config.yaml
encoder_arch: "poolformer"
model: "image captioner"
encoder_parallel_block: false
encoder_inner_norm: false
encoder_conv_stem: false
encoder_depths: [2, 4, 2]
decoder_width: 128
decoder_layers: 10
decoder_parallel_block: false
decoder_inner_norm: false
decoder_cross_attention_every: 1
magnitude_pruning: 0.5
batch_size: 256
weight_decay: 0.1
Rows from block 4 of the text decoder of a small image captioner, named by matrix and row number. Rows with one number belong to one neuron. Each number is 500 + 50 x the weight over its row's rms, rounded and kept within 0 to 999. All counts start at 0. Numbers have three digits each. After the name is the row's rms in percent of the matrix's.
After each neuron's rows are labels from the 100 texts, of 14848, where the neuron reaches its highest value: "fires on" is the input token at the peak. Only what is clearly more common there than usual is listed. The data: larger renderings of crowded toy scenes.
# fc1: MLP up (decoder.blocks.4.mlp.fc1.weight, 512x128), inputs 0-63
# fc2: MLP down (decoder.blocks.4.mlp.fc2.weight, 128x512, transposed), outputs 0-63

fc1.225 089:500500404500500431500426500500500500427353422500500500562500500500426566415500619500565500500500458500500500500604701442559500400500500500500500383500453579542500551500543500500544414587437500
fc2.225 085:379556434561420500500535500500572500500500500587477500500500500500373500500500416461601500388500500500500500556500500500500500398545562500500500500526500449611500454500425500534384500561500500
fires on: "and"

fc1.249 098:395500451500377541532500500556559452427433629500566500586449500542456576423500500500500500416500579403550500500560500581471367500595462500500500551500535500559500457453434580447500500600500416
fc2.249 094:541500500467437500500500476466462500500617533500500452500500500500500543455500500449500532431500500500500524500532438394500475500536579425500546561534456437500500500500500427405339500536339500
fires on: ","; "and"; "white"; "grey"

fc1.297 095:500500500438500500545447581567500500455500458500500566619500460546500500500440500500500556500432500500500500500467500500500571671395500559500370500500459445548500594500434461500421589592550541
fc2.297 108:583500415500466444537436500540576568500500500453567441465500579563525417500565454500540520469536500438500461423500687483555500408500440500407500458435531445500500500500500540447444545584541415
fires on: "red"; "orange"; "teal"; "yellow"

fc1.23 098:456529438500443500430553447500613417543500564500500685500500500500500500394538500465500500584550599454500407446500555547500407537500446500561500500548500408500544500500500500500500451500500408
fc2.23 103:500540500500626500428433571548524457500439500500500500437500471500421500466500475500500500500500350570500572500500500500567571500500468547451453542462500557500500467500500500455500418500562434
fires on: "<end>"; "boat"; "dumbbell"

fc1.93 103:500500500500406446541500500500500665500500500570466500451500556542500571397455500422500426387533500426439463565542500546500604553455500423587500461453500500500500500500500558500353457544552500
fc2.93 100:397528500500500500449529500500449500442500449680500500546500500403500573500456551436500500500500560500500576500575500500427500527567457500468500479500500397404500422426500440534500398500444533
fires on: "matte"; "barrel"; "truck"; "arch"

fc1.371 095:500594500500461551460429500500500422457362500500500538408475500500500500500555500418666500435375500414545500500628500446500500500500500565427592552500500579500500429500500550500500594543610500
fc2.371 096:569500500500500500500559416500500500500500455500422444500562537567500500500385500500406541534500450637500500440500561500406435500474500444500401594500500463466500623500418532459500467500410434
fires on: ","; "white"

fc1.108 105:451411462393500454500500550565500500452407500557554462440472500551590455500500500554500443446561500445500500423500500500500500500558426500540610535439409538500500500460536568463500500450500500
fc2.108 103:500500480444500500384546437500545500500500455455518575634500420453500448548500455500547617500554500500549531500551535425550568500430578570465525500500500500500438500575500500434548553460500566
fires on: "a"

fc1.162 104:545500500500500500500500500500500620463548500500564500630500580578500500500500500500557451400415540384554437556543500406567500500410500546640457500500432425500549500500500600460500500637500500
fc2.162 090:500584500446500560546500500500610624500442500568500475500634437467500466500557500600563500500539500500500500500531473500576569500601500500500500553500450500500470463500500419586500468453543500
fires on: "checkered"; "dotted"; "blotchy"

fc1.53 113:473500500551430558603441500544500500381408500405456567581500417586414536500500500462568557500525586464459447610500500454471609447456500533500500500409500550500551449429500500538542424500427500
fc2.53 094:462500584538500500500534433427444592500543500500559500500500500427595472500500500384500500653500500500500549500401500500394540434500500500559500500540500526500417448500577500439500577538500500
fires on: "pink"; "green"; "purple"; "teal"

fc1.413 102:500500445500500452500500563463500555500500460500500615555500500500500537443500568425548500500500577446542500500500500500426575542500414561572417500613500401500461500500500532500554441500442528
fc2.413 107:500436481500500500552500500420443500469500575543565500542463500500440467500500500474417500575566440500405500417514562500419457542566612500533500459500500500451562500500557452549500500463500434
fires on: "checkered"; "dotted"; "the"; "blotchy"

fc1.264 102:454500418500500500534500500545558500432500500500424401500500597500531500392500627460500500553544500543500414500562500500580500570565500500533411568500500500546500500600500567396443457500608392
fc2.264 102:534500634447500500500600500456476500500500500521500500500486418500500500579500423595445394500500500543500601371573500464454500452445605511405351500466462500500562542500500500500500500500500500
fires on: "blue"; "boat"

fc1.166 110:500500393578500626568457540530580500470465540471500551500500554543392545500455500500500606500443465500500500500500500562500500500437455587441463542500398578533572464500588500420500538500532500
fc2.166 092:500591500500456553500532500394447500479500590500500500483500370626500469605551396500500500500500606500566500574500500461500391500500500438524597500421602500451500438500500500500431500500470500
fires on: "house"; "arch"

fc1.220 094:500500500500563392579607500500543500417448500500500500500500412500500500571500500544500500500500500410570386500500500462432500500500586500500500500500500500579418568500500500500500545461441426
fc2.220 106:500500500620500376549500500546466500578500542569500532471528553587527500500500590452406500582544471500500500500529538392500500526423371471595500500455574485500393429500525500500536535500500535
fires on: "checkered"; "striped"; "blue"; "dotted"

fc1.406 085:435500500415500395500500410469547552454500500431500427565500500561603561500444500578500547500500500500568500453564386540443425500447500405500500435449500534500500500412500432500429500500500410
fc2.406 090:500500500500500528603475583440541500500500453500435594549415415500446587500539500606476575500451596500500500535500548500637500442602530420500500551452560500535454432441538534500534421500500500
fires on: ","

fc1.101 090:500443500549556500500448612500462500500500555500500500542588500616394588545500555500500500500500547500544440500584434577541458468549500500575420500421413500500384500500500500364553500454500500
fc2.101 085:500500436500500415500500500500547558500455444394616595456536500419450566443378441500612500500570500500410500500539500500451500500500349500500500614536500500500573407500404500500544500500500500
fires on: "black"; "white"; "pink"; "brown"

fc1.132 119:466464500444500561538528405500575586500500434563540461500441500449500571597500449455500500500500500357500547578500539500468462500540500660500442500500500500531500500571560440500500632500500500
fc2.132 115:463500500500530500479500435433500487592577500500411480500459567459577500479410550500500500564449405525500430545500500500500529559409565500500434500500403500470500560500500500500500500374552528
fires on: "a"; "checkered"

fc1.45 098:500500500428500500500372531500500573459425550420465465549500500554427500500500553439435602591401500442437500566456541540500500500440500566500500500583500500570500500410544645574425500449500500
fc2.45 103:577618500595500500428561500500545545453500523551445445500500528425567442612500517661559533500500500570555500567500500535500500500429580409500500500500547500500500434560500378500439470563583461
fires on: "black"; "brown"; "green"; "grey"

fc1.275 109:438415434437500500500435500500528500500411592500547420500567500458403436397500649555425500592423500437500500541500534500561500436500445593500533550555558439560572500500567500500500500566562556
fc2.275 096:500533500500437416500578500544606459533500523380461441500427438463500464500500500570450396461500500579500500500542570440500662554425520467500500500500500500500500597582407500500500500500612500
fires on: "house"; "bottle"; "mug"; "pine"

fc1.35 093:500448587443588500546500454500500542355500500500500568559500388457469500500500500500533500463543454545589500443500500532500500554563500500500500500428500574500551529432500500500500590594396386
fc2.35 091:553613431576459434500463458500465500454466543500557430453527423441527500455500500500351540500500430500458500500500500549467573406581500452532500391500500500500500500500533455500500595555564463
fires on: "matte"; "right"

fc1.439 107:442454500500435500500555500405563500500545500449529460537544500500529458500500500500553595500598460500500435442635500500478403500565433465443500453447362525459424500500537500413500500623500600
fc2.439 105:500561531500551500584500500430500470435604474500468622377467500431551528612429500460458500433424598500463500603535577434500454500500500500446433500500517570500486529500441500548524546500606500
fires on: ","; "and"

fc1.365 095:500500558568500500500541500569500546557600500500563366458500500500566500500500500462500500500500427426394423500449473465419576500551558602500532500394500500500539500586500500500500422459552500
fc2.365 086:500542461563542426500500582439541542500426579500500500500572500500525551500500500500500452386500500554526500602500500529551563500530566430500500500394529500500446616500464544624500559553551500
fires on: "glossy"; "matte"; "striped"; "grey"

fc1.260 102:500500500558500500500559500456500500500500561500500633500500500598500438578500574500500440500500431402500500581500548500434397500548389557500592500404500440653413500500500500458500500500500598
fc2.260 096:440500424614402500500500500540545500500570569548436453562500500500440500554500500500451551500409500500556500449500500500435580500460500419592448500500460563500500551398500437443500452500500416
fires on: "<end>"

fc1.104 097:419500500435545500580555500500500575500500500447500500500500500571500500469389500500451439500500553500536500594500500500500433500500500547542500500460557411435500418500433500573423500500580500
fc2.104 100:500436500387500457448459500500500500500609402500500500500500537500500621500500603500500500500563453543532500428470500500435500418567446500500500500500500500500447542500500500500500500636500500
fires on: "checkered"; "striped"; "blotchy"; "glossy"

fc1.428 100:500500424500570500500500500500500468545433432465500532547500500500400445500461649500500558500500421437450500500500538417549421500441500500561500500500426500598500500449500538500500572554500500
fc2.428 094:500462543500500500442524432500500424528500567500500500500500500570549615549500500457447530500500565433500445500500430560500553454424500554500630605500571549398500500500434578500500481407500500
fires on: "black"; "purple"; "striped"

fc1.505 100:500567500500555500561533539429500471500458418448458500542556411500333500562500557500500576563500570500500500348555442500500454500431543594466458500500500530558500567361541526418426500566433500
fc2.505 114:560438500500411534500556500500500571423500562580556375500451500500452407500538540500539500500500500455500500500547580500500424610550582500602438519578500454443500500482500500500500572500500550
fires on: "table"; "chair"; "candle"; "flower"

fc1.259 097:456500413564449500500500500533500500500542432500500500459500500580500500500564500500427500500500500500418500609455418607500500500453500500464537566471575500706500500462428500579500500500500500
fc2.259 083:414500596500500500382500500462500544405446500429592500444604500565500500500500455532603525447500632542577500414556500500500500500571500500570552500413457475458615434426534500586460500558500500
fires on: "rocket"; "robot"; "house"

fc1.82 082:500500459438445500565500616419392500500455452500555500500500444500545500500430449500549411500500500542546500500564603556500500500551500541423452500407500567559600500500500500500450500500500500
fc2.82 091:500500500458500500525500363500554500600500545500583500429500500500500548500500500429576608500500500500466428422541500500500500479624407500500500500542500429426418500500500568663556500569500432
fires on: "a"; "white"; "grey"

fc1.187 093:500500572500500500555500500564558500540545538435500447500500500500459424500500500452500500464500500590577423372500500500460581461500588500467545406580355500500437450447614500500531500460500500
fc2.187 098:500465482425500426542500359533500552425537448500500436437500500500601542500500526500500631536585593500473537423388500437459500444577568500500500500577521500500500500540536575546435455545554546
fires on: "glossy"; "blue"; "red"; "striped"

fc1.409 096:455462500500548500500463500500500500500457500421456500565542541594500615500445500500500437500530500418580500583427500442462500500434500438443576500463500500624424500540500500454595415549500415
fc2.409 103:500553500419500500571578521500500614464451500500500500500500442570388460555466500500552470438500500569500500481500547600500549500500500547567460500500542470457500556436573431565463530579562473
fires on: "checkered"; "blotchy"; "striped"

fc1.191 099:500500500500527500500538436573542500500465500500448500500372500500500419376430385427500409500446500500500500500500560577634500568554445560500500459418472500500558500500548384500500448457500413
fc2.191 106:500410536547525545634551426544500500500500443500451500434589500583545500448392500500500500500500440544385466559598500500500539559451557430500500500421467500450552500500500547500500417438472443
fires on: "pink"; "green"; "orange"; "yellow"

fc1.28 113:500549471564452472500580449556464500500500466500442500598500556500574449500553467500530624465410500463553500500442500584461540460543451500430547500409539500422500552658589500500500478583536500
fc2.28 114:500413500500500500467555646500434500500530500500523589500552635570433500500500538500500500531500442500500625460500500466536603411500500500500455581500442444440454588524454583500500460477467544
fires on: "blue"; "yellow"; "purple"; "red"

fc1.423 104:448500464500500500500561415500500542434500500500585500562452500500557407564437553404408500500555500458500431533570657609500415551500417546500500418500410561500551462500500560377500545500500500
fc2.423 110:500500500500500500500539580500580500588500440646500500473500573462478594389401500500533556461500542500500500529538500500580500449500500583500401500500558470500560583401500419566500568500602500
fires on: "and"; "glossy"; "matte"

fc1.455 094:500500584445605500500500465640500500500500546566500500500546500500394419500439572452500500532500538427500397426500500500601593500544500543500500500544500538500500500500604500500500461500572500
fc2.455 098:424500500500500547415458500454539415500500500426500400556460500500500461500606440565500500436613619437588564500500584426571424627574500523500500500500500425500500551500500537500500541610500500
fires on: "boat"; "ladder"

fc1.29 099:500500500500433500500599500500405442500500500576500423500442500500628500500500457500448580576539621500574500454500547620588558500500458443500500459456500417526500465401500500369430500500583404
fc2.29 088:500673649425418500500500500500583500645500500458500500500454500500500500500500416426550630500500500407500500500500500500461500500500438600500500500500500500613500569582500500500448546500500500
fires on: "and"; "orange"

fc1.196 113:536500500500500543500558500456392500500500500420460500571500554500587500500500435500500544466500578399549397442576500500500447500578500470476500438410500500500592386500500458500500500604593418
fc2.196 110:500500500500500500500551453550500381500547500442500500454500500589500472553460535500500500500500404587550572500500500500441500449500479552443476584500595500549402619500555500500433500441418558
fires on: "red"; "orange"; "blue"; "yellow"

fc1.464 090:500500500543432500500500552500562615500500500500567500543536406623500412446539500500500540462500588500455396500619554500609541500500500500500439572500500500500500500539500500500500470434500500
fc2.464 088:500500500500500437500442500444500552500500363500500500500500557500476551366500500316376542417544468500500610500500573500500399581500568369500500412500444500500440500444486405608500449566447500
fires on: "hammer"; "bottle"

fc1.400 102:500532500500500500500621541500540500402500500552439601500500426500445500500453500598500414500463556500500456500500543500552555454404500563553500408457437454595500500500560500628500457469563500
fc2.400 115:473481558568556447382500500437450471500500470453500500500500549450500500380426500443470560583425444524500554478500500431542533529472500500432500471500491500443500500452500360500397435449420469
fires on: "cream"; "house"; "lamp"; "trophy"

fc1.89 098:412407500535412500549500500543451445500500569455500500500500500500410581500500500568500500421500552434597500377500500500422500397500465605500500500456500459500406500442500500528456608610533500
fc2.89 105:500530418602468500500500500500532500554577500500500551474558392434362500500500500500394500500548500500500582500528566413500500500500500553561561335500500500500500425500500441590500463476500530
fires on: "black"; "brown"; "the"

fc1.448 102:500500500544500567574500500500539500476500535457559530500442500500442500500432545500601500500421500630586424500578469500500416534500500580500385500466500419434570584500500500500500545500539500
fc2.448 101:500561541500530500500500500500547589561500394442500412612463500426461500381500454589568500588538500442500500435500500500500500500500445556553602574500544500534571574500433439500439551500500574
fires on: "pink"; "white"; "red"

fc1.304 088:500548500554397605500530500565500500439454613443500500500429500578540500500500561544403500447500500500500500500630500461404546413522500500441500600500500500543380559500500500500500428500500613
fc2.304 091:515435541544500500500436452564500500500500500500444382556500500437500563550549500685500436500500574500500500531544500567500500424500467500500491500500568573500500500500383564348500400519549434
fires on: "brown"; "blue"; "purple"; "red"

fc1.361 099:500500540500500500500555455567600500555500500443413500460408584458573548554399577500500453500408579500551403427565540500574500559588500500556562500500500569500448443601500610420472500537500571
fc2.361 105:444451557500500500500480545500581500434439500500437500500424500500369578549500500508500530500500578609500567472516421537500462575500603401500500500578500500440500500500434619557461500539407456
fires on: "a"; "grey"

fc1.68 098:417391527538500500574549500542613551500539500601500500599500500557602500500437449500500500580500500500500610605570500435500460500500439500500500500500500500500500500500500500548500500500500478
fc2.68 092:500500500441500579423409582500500407500561500500482500529500500500500500372500500530428500436500589264547500500500557500500566500629500471411500618500531525500431415426500595500500459500450500
fires on: ","

fc1.17 104:449451434543500500549428500500500500457500616586555500620500500529500500464500500463500443585600500375545542500541500604470443500576500500500597550500500431565562544555469531444457500533530429
fc2.17 094:500500500442449406500500500500436597500500431538429500382500561500558500500500500500438529566424500444581500500437500416397500500516587500500500500584444500500500500411500442500500584577500531
fires on: "red"; "blue"; "orange"; "yellow"

fc1.333 094:500500461421464452500537414500500500500549454500500580500500500500446500450595500500500426444500500443577500500500444554500500544500389500500416500500465395500500500540500500441500560644500468
fc2.333 104:500353500500500565552563500500525500500443500568542500500539500550500500500439500449440552592437500541381500500601541531588580400500645500530565520567574572500596437552500500554458500500500391
fires on: "glossy"; "yellow"

fc1.350 107:500388446431436559555500465445500569500412563500500579500549390500536453500500528566437559500460500402500500564549549500544543552540500398500500500500438454500500500500533500500545428570446569
fc2.350 109:452473536561500493500652500500564500500577551449456500449500335459500500500533500418464462500468500567565571500500447500500553500500500516448568500500500500427458500404437581500500449500533475
fires on: "matte"; "and"

fc1.97 088:371450456500464500500360500554592442391500462500413500500432500500409500556446500550409500500500500580500500500500500415620500500443500500500500500500500410500550436438500500500500500472500500
fc2.97 099:465583500428459500455540500500500500565548500454467458531549374500500540415532500500500401500417522500585474500607500449343500453500500538533537500547500500500500646479500500568500500500388500
fires on: "and"; "purple"; "yellow"; "pink"

fc1.237 096:500447500500545451500469500388462500556668500500500452500604500500500500385412500401500555433500500462500555500500423500500500556500500500441500500500500500542500617628459537500500580559500566
fc2.237 096:527528500392427446500500500435500449500447500500546410500593500480436500500590500500500500551500467500459500541419500359472500500589588547500552439500500580500500416447369500500390500500603588
fires on: "brown"; "orange"; "yellow"; "green"

fc1.212 096:430445607500460500534500460346500500500500452500500500573500500500500500442500500500562453451538500460456500583584541500500500437500500468441444500500500548434500500589450500597500500500500366
fc2.212 106:435468500563516500395500552538532573536450500500500425425480414500500545500500630548412466519376454500549436533500438434459426522423500435467500500544500557633432587483500557500500538477469469
fires on: "a"; "an"; "checkered"; "dotted"

fc1.177 093:500456558500536568500562401571500555500500470500500500500500539601500500500410500444500500435555500456500543500500500452547500500564394500500500347500500500585500562500436443500500394500500359
fc2.177 096:500500500500500500500549629500548410552386500479500500500500500500457500562573500524539500500395500500402575576428500531500462500538606433500545575425500537500500500500422500500500596500603473
fires on: "pink"; "red"; "purple"; "green"

fc1.500 107:457467500500500500500610619566500465500500535652500532500478500500446540602500500500500500408500468500476471583500564500500430398500500575500500414500500556500462542542578550500500500454544500
fc2.500 100:500528556393576551518562472500500615448500500402500537425417437500545500500443500500500500437461500500614415500549500500582455431500500577500500500500444550500500500446467606469500500541434530
fires on: "a"

fc1.69 097:453500542500500500500587500597432560500550500500500500500500559500467500500409546437500549448430448500500389500500556411568540445600537400500500403443577500534500607500500500435500500500500596
fc2.69 093:500500446582500500541422538549500559500546500582433454500622500500468500500500500572500500566500533527443500500500544595555515500527443434500463500553500442500603500558400500522531500454500500
fires on: "glossy"; "matte"; "ice"; "right"

fc1.8 101:562418500500500500500500615500572451551465530500569500500500500500500500500454500500500500452457401340500419500557500433500500500500500563545385577500500500500429500500575500560500591500606449
fc2.8 100:500500500500500580500368500500401596439500500599453544618550500543500500435420500500500548500500500500500472500462500500590445405500500428537500500532569422500566629500500528500500500500405500
fires on: "checkered"; "dotted"; "to"; "of"

fc1.65 099:428427500500445418554500500600445537434500500451500500569559464585500500557537476500500500500465500412601435500500528500500500440500500500500500500500570500500500500500500500500433580500500550
fc2.65 092:413500500569427583500631434548465500559500566500375500500500500369500500500540461500556463500572561500553607535572619600500500500558553500500441500500500525500432500500500500500500500559446552
fires on: "hammer"; "an"; "pine"; "candle"

fc1.22 099:434500500554453618608500500539500556500421453418500553554500559549500500573500500420500500437420500408500500500500500500500597445500500540500610444500439401500454500500540500433500411500473500
fc2.22 103:555500500642556500500500455500416437375458448500500500479500500414500434500500553517500563556500500500463500473589500500458396500500600402534500411552500587500500450562445500500424500500565500
fires on: "dotted"; "checkered"; "striped"; "blotchy"

fc1.484 095:584500561500500611562567500572500570562573500500500500533500600500452431570500658500500500500559551500433500500500500579500500463598500500462500429563500500500435500500595500500500500500569500
fc2.484 090:358435500500500500500500578500500500500500570564435400500500500500500500500500609445558500589500500500445500500567541408550500500500455500521500500574500500500451500584500572500567500500500438
fires on: "<end>"; "red"; "brown"

fc1.407 103:500537577500524554500572500570561537500608466570500544573451434500457500500604569544500381459500358474541446538535500500500580500500562500500444500528500500500500607500500500500500500500500500
fc2.407 098:435500500500561354500500500500500558500500544443554441500600500580588500500500540500447500500440569500500500500607500546500541500426500407582500427500548414500434560621554533500537500584500417
fires on: "blue"; "orange"; "red"; "an"

fc1.267 107:476500558500500500555570526500500573428500500500500458458391500572544470500548555393500556568500538500500592500584500685500500500654462582465500470500500500500500500413436500500500550500500555
fc2.267 105:474500500552500500423500500500453500500565520597500500409656617470500500552500500500586448440500500529443500500430500415565576619500500535500500500527500500440500587500566500539451500464500532
fires on: "and"; "an"; "brown"

fc1.364 091:425594586500500500557570553500422389500500500559445433540450568500538500500541572446500539539450440533500500465573443572439500425500591500456500500500500462500565500500624500500425500539667500
fc2.364 093:409500523392563500561500590615500547612575525500500500556568406538500500500427590500500414554558500500500500500500564500500576500434500500559500500500444434500500581479533389500565537500500500
fires on: "table"; "rocket"

fc1.86 090:500538428442500500500559530456552596549544359500500500500500500538500500448500592442500500500436500500500500571500500443546500443548558500453500500538500500500407500418500500628455458500452467
fc2.86 101:500500573500500500390500422500576500500500500532427500597416500500465500566500500558500500500500583460500442546477426312500435454331500443500439436549500500500424558536627568450532500500500500
fires on: "matte"; "teal"; "checkered"; "green"

fc1.31 101:554406500500500500500500593457600500500500413450431589533405557544500500589381473500500419500453552500500457575500500500500556549444500500500569500500554590549500551500610500500500407500500436
fc2.31 097:500500500500415500500500500500500532448500468500500500500453433500500408565530500500443500468576500449537543500500356500565500456468500500521462434500395608500484500500571500500500500500548500
fires on: "a"; "to"

fc1.144 102:500439500500500566594552562440536500500500500447465500500576500562446500418456500400500565612500567546500540443500569546529467548539500500540500415500500500500550449500559617456500500500500500
fc2.144 104:553396600500536500461500500471500500500500500569531639500572564500470500500500500500500500457500402438614550525500523500500534553500516500433500500500526421542500500387592500579536500500468500
fires on: "<end>"; "striped"

fc1.298 107:500405500500500500500500441500581500467529391443500564500500571414620572500500582429448421535500500429564456500549579500408500500458545500546500500436500538465556500500448413500500500500558500
fc2.298 108:587500500585331500411558463448548500522422500530420548500435500583476559416500500500538500500500599597500592419435553518464545453500500500500500500580500500594500384528500458500435500440500500
fires on: "house"; "snowman"; "arch"

fc1.487 095:500500574500500422415540500425500500500500559500500431469500500594500500500500572500427500500596434500500571500447500437500637608500500500500435500550392500500500500455500561565538500500500500
fc2.487 085:565500500411500500500450423500500500500500481500500457433400500500575381592625500535415500618500500500500500500411500410500446450500414535553500500431500601500443540500475500434392500500456500
fires on: "black"; "dotted"; "grey"

fc1.493 106:539500500500467561481566500500628500446500500500500595424454500561454500445466465500500500582500438551500604552446564548500563421444436556463378424575500539500444500500468619500500500540500500
fc2.493 097:457432567500427580423441500609500573576534500440500578429500500460409662500413424500460500541587500500471500425500449590500500500500526542500500500500528428500500500500500424564447500500472500
fires on: "house"; "rocket"; "bottle"; "arch"

fc1.299 114:430622500587500500372562549462500500500625500558500387500537583500438500428468500500585539448500500553584401500500500500531500500500460406543570386466500462587571531500500551500500500529539500
fc2.299 098:500407500500434563525500500500560500500403500500579500460556500637500500588500500473447572500500579550500500500429572542500448386449500500411463500550471557500500500500471500427403571547389407
fires on: "and"; "glossy"; "matte"; "of"

fc1.255 102:463452431500500530546632500560500528500500409582500500500454500428420500500457433395500500500500500500467598421467465500403547430500500402500500623500500500533550554500460583445500500500575415
fc2.255 099:500500594444443543500443472534456500423500500500576500550432500500536500500564500621575500554589500500445527417415500500500440475419561500539500544500500535517434500444500500500500500500583500
fires on: "<end>"; "pine"; "ladder"; "boat"

fc1.289 098:454500559433500500500591500589570458445551469500500446569500539500443500500500500386500456438565620448592500455500457409432403500569544500590534458451460500403500500500500500500441446452467534
fc2.289 098:568500580449451500500434605500408459407447500500587568500500424500428500532500500500500516500528578345500500500564500555500500422500500535500500430500597464500500416500404467500406500591500500
fires on: "glossy"; "white"; "purple"; "blotchy"

fc1.411 102:500500500500500571436665500500500500500428436549574500500500500500500500415500500468531608441436447500500418450500500500449544500560500500548500452565500470543357591602457500500500500542439457
fc2.411 125:500537500452564500500406577500500500452500500582500581553407444524500619500415500500500593508500500500500500534563550558500480376562500520565431454500475582481500399560570500535500433500557500
fires on: "dotted"; "orange"

fc1.127 097:561575500455441442592500428455564615540434558500500438576546465500582476500415534472500500608500558500407500500500500500463606500500444500500544593582500452574590551500500500544500500603500403
fc2.127 089:476458500500500500474584500585500500529500500500500500616500500529576500500500461500564500500403500583651500469500500429457341500500577500529500500447570500454500518532500469500450500500500500
fires on: "house"; "arch"; "table"

fc1.451 087:543411500500500452500429500500349500422500500500500450500425418439500500380500500500500433500414500500500429500564500500585566500443500500500500500500500500441500370445500500500411550606609550
fc2.451 089:500500471500450543500448500432580500500538500500500413500500582435413500467500562500500500500591541573456500500500546626454500369558500500500500580500500589500500500500561456500470500500500521
fires on: "trophy"; "bottle"; "robot"; "mushroom"

fc1.195 094:540500425500449453457546423500436533357557500561500442455500431500500383450552571570500564549500441500548500500557500572500500542544500500500537443461553500500590500500500567556529451407500500
fc2.195 090:381500500582500500500500414500500457500466550426500500440549465583562500579464598500500435566532586450453403634500500543500450420500616500500538473500565546436472500564546500500500450568500329
fires on: "matte"; "and"; "glossy"

fc1.469 099:500542500500500500602448423374500566465500599500500500558500438536500500500500500445500500430500500500538500422500463536500369500500458500554500500500500500603500403446500447593343500500459590
fc2.469 100:500557440539571581500500525585473500500551500624561500500458500500500552500500500395419500589533500500500538500500625500481604447500567569438478500624500529471500500463500572500500500500500445
fires on: "and"; "purple"

fc1.354 092:500581441643500500375500500500450533575500453500439500500428500575439500569500536458500552500500500453500500538500500627576500500500426463500629500535500500500500500500547500500500579500536500
fc2.354 098:534500574500500539538538500426440500417451500539569500500420362560500500500500527544576500500500500479500459587560571500500500500500500423576500443594500500570500435500390650500533565646456500
fires on: "brown"; "black"; "dotted"; "grey"

fc1.188 098:569415500500500500421500442533500500368500438500410565500446435500500500533557438461544500500500500416580500544500500553576500500573500573500500603538500581500500500457553414500500405500537500
fc2.188 112:460500531554423445500556500500500515500465500576500500591366517500500500500500576500500500578500558500500500500552528500500448372441524500393459443448458500500500440500554427500361429563420500
fires on: "blue"; "to"

fc1.21 104:500454555361500500500500500568500538426500463606500500534500500500500585470500500500380500465423500441428442500533500500500544580500500452500420500544564411432588500401500500500351500554573500
fc2.21 096:500524500500500500500434457542447500453500476584500429576500570390500559436500427374500500500588500500369500500393440579461500500613500500500500500565500500500451500500500500568571459418404445
fires on: "matte"; "glossy"

fc1.158 096:500429500500384500500500570461500500461463442500500500500393465571500536579500451449500438500500550391500443602500428449466500426500500500431579500500500429500500500500580500500421463500500471
fc2.158 094:500550500562500532500434568535500454500500609500500500583500463500500387500453477500500602434547500500500399632541500532436532500577500500539500500559500447500420500526500500528500500500552500
fires on: "trophy"; "barrel"; "umbrella"; "hammer"